Weights of a small contrastive audio-text model.
Model: encoder arch conformer, encoder width 160.
Rows from block 3 of the audio encoder of a small contrastive audio-text model, named by matrix and row number. Rows with one number belong to one neuron. Each number is 500 + 25 x the weight over its row's rms, rounded and kept within 0 to 999. All counts start at 0. Numbers have three digits each.
After each neuron's rows are labels from the 100 clips, of 14976, where the neuron reaches its highest value: "strongest on" is what is common among them. Only what is clearly more common there than usual is listed. The data: simulated sounds of rotating machines with and without faults.
# fc1: first MLP up (encoder.blocks.3.ff1.fc1.weight, 640x160), inputs 0-159
# fc2: first MLP down (encoder.blocks.3.ff1.fc2.weight, 160x640, transposed), outputs 0-159

fc1.258:472500532478511472510500500500494513536500472540494512419523444500467500461530500500463500500535500505500507451500531514500500500530500558500545534500518544483532470473500517500426473500475500500500531526500497472500480470500537482583506500545500465504457502496527514478472527500478500491472500490471500500478500473500526500516532500500535443500500516527536500498441482512529500473481500481510514488496471461486519502500509484500503507445465505500512500478480492500500534519444512
fc2.258:500526500517500500443459500464500500500500500480522500475484493514500500500527500500554532542473494470500500500500482505500507520500500476443500465543500512553487497522500500530500518527500500473506487542500495506515500512500488473450483585500516500500501452475500458500551490492513477525530500495583467500500500500525510500500482500527500537456482450504509500494454486483483576562498486470541522529501485476541534500500489500516500500520504517497503481510537483501504500500565542
strongest on: turbine; reverberation; text has "reverberant"; thin (high-pass)

fc1.131:500500514500500501500500520478432500525500532500500500467477509470512512500455500412458515500500519500394500540456500500500500493500500528503473500500509528500500500508519509461480502500500500479480467500468500501500570468551500500457502500505517500500506557498500481474516547500517501453500500500472491425521517528482519457500523544500531501481500500491500524500511500489500441475471526531497508472466500527500476500500500472482477520468500532502500542481527540500533500500500500
fc2.131:462463423525500529506488507500485529473502500500510465439493525483528489500494500513533500494494500463500453519494498480494521449500500530444500507512500536443497500500534500520463517447520487542571500520500498453526462508500500500500510515530467534447522526500500489500502483511478500500500469482445484549524508483500465501501483483500450499488524489483520535519500507496521488468523500509500528504532483500516550536500500531532471500463502491543500475473506500449510482500535531
strongest on: speed: slow; conveyor; compressor

fc1.227:500500454502480500457474472500453509455500500440500500469483512459500459470500500500457500465493499475555485500500530483500516505500497500514493500453553491483500500552519532500500500500517500537531500473484500471500491486552469479522503500527500452464468508492500500476500474466529470500500508500500462537494500478500500500538485508500500447499451482475500532500455471556560500500500495500518519500455554508493456525492480461502486442464500500490510486478491473487500500451500545
fc2.227:500529509532518494500476500499500516500500495477510456526476500500536561465559500500476500500500486465522523495500492500463500500488485511474482500500500500500476500468500415530453480500493454500508513457477500539560500536513516500470463500500500517486500500496504494500485575500495528514474501501458467474539503491520455500500544500500465500488512440464536510455539475483500504455500505490500500488553500500530500500456520479561489465465540479500500449500485506496474524500500500
strongest on: turbine; rattle; thin (high-pass); air leak

fc1.598:436497500500500538529500542465500531500500463541500533551520527500529534473500482500500474548499500510467479554494530500521500469548498500527482492514472434513461530500500519537544517452500472500500507517500500549527522500522500475475514451500500500500500500517500477499475555500500500518473500519555500482501500500497489500478519500503537493488481500500548500500500473519509525560458463500500520475500500500464437541500500517529481500476500500431489500505500500500506441472500502
fc2.598:520485583498500500500500536568498525500528500484488500465500459500459519500526575500504510500495551500511450500494463500500469500500570481500426490538471542500517473500544464468500466508500510500509500450500517516490488483529500516496500500424503546500500547500500555500477500500500522480507444527474500500500500500500527500496500471508500524498482500543500510515480494456502501467500500500530500506550500468449500482492510491503498487507491500500485500482519500464500498471495464
strongest on: speed: slow; compressor; rattle

fc1.309:501517500500522500424518511493500500532475503500500468449483478508477467463545552491500453468484500495532491450504500454500452513500500493500500478525528528527490500500473451538443521500472500520489509482531512500500462486525492515537500503520542500478500459500525456471494548548521500467486485500515500500501497500524525500500468519500516500479528491500488514499467511534478532507512473538498516487519500465500530500500526490510465500454453521504518473532445449500462551514500455
fc2.309:508512500507500520471500490451513500570500494500506501446499500500500468500495503500500518542489500485464518526500485498495468500488495500443500492521520523500509502500500509516518565490509500452494500500500482500500500496505505500408478594520500500509453488466500482495549500500500500500500500500562473478500472543500500505490480519565526500477512500532511458500426464507500583500500500500537524505493492500500538505500500503505500500504433496488500503496500474500487472496525546
strongest on: turbine; bearing knock

fc1.312:484506517512495485520517500451500500500522510512497540479472520482500511482463516510500540500497549476456500528471472524500546500478535500500476490529472500451550500508517431569514489513483482500500500517467469559496516500500510508439478466511491504500493500500468486537470480500479492503520500523483500483481472509500520456497500507462548482523487475549483458529516519489477479463487500500500498500500512534500480528503480468500520546450546525458537489504543452500463465500527517
fc2.312:500500440489465500500528482537500468500500541497505509454531560441472449526478500485541509500500534485464500563481498474500500500511497500511500500500517509452468521500500531500516521499500500513512500494511487531519462500531500523500502500532446500500564488500485500441510487491500500476447500500429484500500492518524500500500470500500532506488500500524553500505500500449474454466535526558514500491500563500500525500515500500447504488460500500544522453500527489497500508518500500
strongest on: quiet level; pump; muffled (low-pass)

fc1.117:462533478525500518464531456500483492500521500500522466441520490500499449500512530538521524500520487506496473517500529522469476532500450533467500511500500479500532461500499500472500524550477550483515527500500485508470522491535483489500518477486500500500461488500547477465459500500466526489529452488513500500502504543514500500500469485500528533450565500500518539500468500525500500500515500472478480496473500522500549460476500533499524542487442513452526500517457500438488536480500500
fc2.117:519522500516500500500500489443500500545500512495518524477500548490500500500508468518557523547500473500500518527513480480500452500513515500439500500511483545548500520500500484517493577517523500482518503528488500496526499494538500479445500565530511496504468500464500500503528522489506500519527500460500450500529497527490526500478479506559511465498500509497526500519476477503484570500500525543526512509520477500505557500471499500491490475529463467471481484486570480484463471502511537
strongest on: turbine; bearing knock

fc1.575:493444536528500500495500495452468476553538525517500465551500570500541500505502513500432481515508476530544492498490534500500465500518498551500500511483500494500516532500493500458500507466542468524487500514526500472500536516534506522500535466519514478500554499512542524505525500510528500534475494500465500516491536520496500479481452500475483523543519529457500447471489509486535500532483484529528535466500520500485500490500483538500500484500477537500500497500509500471500575477500484
fc2.575:500500500500458500455500487550553500582552529482500474500469509535500500479500500475490494528500491502445494500510511500559500500500448445500506500509455500500555500500456507517524477500509500459500500522500500493500542503500500550493476571498500500553500498533552540500512500500500500500519500501500493500526500501470500499500483521500525503473500500550500485500500500500500478500500500500500550481500495505450479511500500497489500500530493457500434467545546483472521500421500512
strongest on: quiet level; conveyor; compressor

fc1.175:500523509470546500500433479532463520525496488498544459483518513497495495469480536500483551500490486520479514479556459518500500533500549500465514465500520500507495492479435485500442480467500483500532500500515533501477487468517500500504500500520493423451500540512538500472492469471500500500484500516500470500500500500532534500452500557500500478490472500465500500539504522473537500458493505500500500509500498515500521512533485467520526500523537530495438501530500481500453496444510500
fc2.175:502500536470512494460500500516543548555546460500529496459536503504520500500518519500485500500521468483500533500517504527500473443500477500481501540488500500498493524442467500500500500528500500500500514490500435500486500516500443508500472560548500501500524500518552502502542541498440500532465505480472485500530500458498500536463500500458500445479500500500500500484538500530467474500492460465459500500541495500514471500500500508500522475520500500500464460500500486519493548470563493
strongest on: quiet level; thin (high-pass); grinding; rattle

fc1.29:500478500500500500496526500500499500531527508470538500473515500514499464458525529500500532486540478500485470485526475457477461500537474465500481517523500497500500482505488463492508487480500533535523499496500500500518475478465500476558468487524467471529462500491500515500481500526446545468507519515507500514500500500500500524500500500508438500500479540489429517542464507538536493501479444511467476476479547500504538516512500479479531493418435467500538476483494500500530556499500500
fc2.29:500530465541533500500509496506500528462449535500500524512470557528500500514500465540484500498469458523523525477479470500500483500474500500483455500499521528540485500443500461501500563500515500496523500516468500466485502500512500477527550500523500516500464503446500500529533519489501447470513500500473439507532474526500500500496504484547500500500497500511551500500503492516482500537500522543527482480500419500451558529500532500507500500531500450471470500500500481472493467483500500
strongest on: turbine; electric motor

fc1.596:530512533500500533530513590459536513500504500512483475500513482541499473500500481487524500520489517479500500451505500500487473484500560442500438500500485511499486500500465500500563500448505500500489515497494500459490488462461475498441520531500481556526529491553500442513500472502500500488500500500511521500463475500500481455530530515496509479470484490500500500523500526486540486541498541550500538494502500526473468538474517500467535515500500500471500518500500484464487500525465526
fc2.596:500492552500500535500534500514492529504508488500500529460515473500490527542437500500492488500500512543485455510541514531507508489500500500500500500500517486489520500520546522486507457500505500478497500500488500500500474500515535500486500586500516482500500526524476511491525497491504436568536505500545522541449497499500453483500475500500460467547521525546500466499489511500500512480471500425500483476454467497480470453509479500538515500524500500520514557509496516540521546500491468
strongest on: speed: slow; conveyor; rattle

fc1.164:542500500517475515458539481502532478495573459512526484511510538498480500531500495541455500473500492500500500500533496536500542498482500534500517511512483500522475474545552547514498472520521525527530483469556498561500482500488510481512508516514509469500470525486459471500458475500481500500534498531500500469542477513438553482526545471500569500500500475497500481460500500481491487511477524500530500493500527480470466489527500487486500546463532500527500474500500500534500500520500533
fc2.164:529500452500455451500460525494500495545500500503488547498500529502475466459500500480566500523500467500500500500499500500500500513500465506507489500514500500500518458500519500536453566500500500500500500501500510499515500500527500500530500490550500511528525458500500470524511509541500508488491500465513485500468528500500560482465442470482542542509500492508500493492553496473541436504594498500500526539477500511500500482489495500508500500507549500505533532500513500518530529527438541
strongest on: quiet level; thin (high-pass); compressor

fc1.388:500459500550470546478500475464456450500504513500500503405517472506500528514461500500500498500500499450483503491507500500500525500540512500471492495478515510515500500487529484500483442500457500500487573457444500512465500535520500500500525473500500479443500546500512540483500499547473500493515500500500500486543514492522509462553507512500529500528507536456500500482516468479498554492463523529481500465506510522514500480456533500505482472472500480514525500464522487497485530493472506
fc2.388:463500454533524543484500497500507526476500500500514493477521505500500478514514489514541500462532479470500471518473500465500534475500467499500500532530466510463489531500500523498444507489513479500528502544537493468537527500532514526469538500506522534437518500500451492500524482527500487500500456487449513500500536476463461525538459487490439481501467463498501542500526473500539512491519482495500573520542500495500507500500514544540474525477508510527494454461500498454500501500500494
strongest on: speed: slow; compressor; grinding

fc1.474:470500540500500500500480500533478533500500502523500504441482499558479515500585507490500491523500500534497463550519493500500503500500500500492500500500500515502470522486500500533472500500553500480476529565521476474477500519480517514534500508485527500485472445477501452512500500528500485500488500500514500570515506500487487500475455440446500507542500500508465518500521500500472500500512500490526443500500524508500536500531500478471500522500414487517544500452442514500497470471482482
fc2.474:500520500507532479500528500429521500532500509478500522500522543494562465500535476500519512500512535526517530500483500513500490500500512478487496539526475518552541482486500500500517567479500476500525503555492530502483501500500500500495500500490479502500464500470524500448504518463515498500500496470500500470508500500472500491450494477569557500500500524500517467530530500494500580537512512576518533517545500508500548530500498500498500488527463500500500470460500472500478500474521555
strongest on: turbine

fc1.320:521439519459500555512524502545500520500532482513561505502500524480420526454471496478500500463471500534449456493457500489452530500531550527513500500500488538500516500500513528461481500514512500523563500478531472495513525523503478462482545500539476500500467500542500500480487486451542493494500483518500516498500494500485463500500482459500500455500479495473477474515510489522530524466484507536473482500500500500492510509464500499500461503500478507490504500469512493500539527511438500
fc2.320:500470500500466500545500447461459554481489500500500500461500520500541547500518500475453500500500478500464454500505500508466500505500481500471506469481500551467500500512500521500558488521468501534479500500521476500482500500509524500443461500500500500503571511452500511500534500500496536500500464460468500547500500506511500444500500529447460495510490500516494517492500500500500523516500490500500512531564473501500548504510500547555500490491500503511487476458500504422500514492541534
strongest on: speed: slow; compressor

fc1.419:500525500523433492462500481507464512486524516543533500500490494500500467454517500502500541500536479543550500487509500465456480475483500516465500500500500500500534500466459477500500500553529526481500500512540500482533500532500479512549473541500500450500479463500491485462500478568500533500477452482500551477471454494500460480513458467500542469501479474463486507500468483500530522500496500500500516500500511508544546496453487499500473478472464515506500467449500500500502484500475527
fc2.419:510519480529529477477500516454502511500461515499540531458500568476516500507532500539552500519462500500463558522500490516500419484508507497478501500502473500574500500500500469500495573500538497477500527534476500504500500500506489500506500500500494500493461500462526500483500500469500463500528514500501447452548492519496526489469494500529500515471492489486500500500478497500487500500500522552527500482500476510496574552500500500500521495522472468461478488474548528465473479487500529
strongest on: turbine

fc1.635:488500439500526523564475500470511500515480465528500500553531500533500489463499487501500535464528532485522536500500526458548533523500489490472476500502515500500443527500522500531500525529495459495530500482481514539500533470507517540496521493534500540468466511439484511511519491461533546500523500511500470539500480548500499489512521523519500500521500526509504488500537499500534532507500479500481483501477511495469508493500559492500505466525453534467456491555450517523469500500482485
fc2.635:500490540500531531516467500520524502561518500500522458500500463501535511500491510507515504525507571513518515542500487523508500500503506500500539509500500509481517500500510500500548472477500500500561500521522500500500502443500490522500500500501500500522500500500500500517538481493468500460500500563541505553491460500506496514462500486632517500500493561506500534519527510482499500547521500517535493538500511500493500482497479476500472491577469503524472497500481500518544500500478486
strongest on: speed: slow; pump; bearing knock

fc1.215:441483500494509537506485500500513499470500533559475528500483500511515500464500491471509507463483456531521542501523507500539492541558500500527500533504497515506473502455495500511500543494457500465559473498497483500526478470513500564500490520497500462500512478506500519489526482497500516500546522465519487533522527512603474452475534539479495497488472494482500535529478500500500490487455500472500522510521483483500462500500534488500532478521487522484513500494542500529500538480465472
fc2.215:509500524553500500487482500500500542528550451468506500517468520530456502483496548500500539500500482500480500500500484457487470484471500500532500500468497500514500468547480480500494500500500505548500464450500442470498525500508489530500498466500500500503536517500529574500492541558461540522480500477447463500498500489488500500489486500461513500484491484500500536497545496500513523555488508470500441500500500534536500494505522468522454500477500434500500460525464523478496475500538502
strongest on: quiet level; conveyor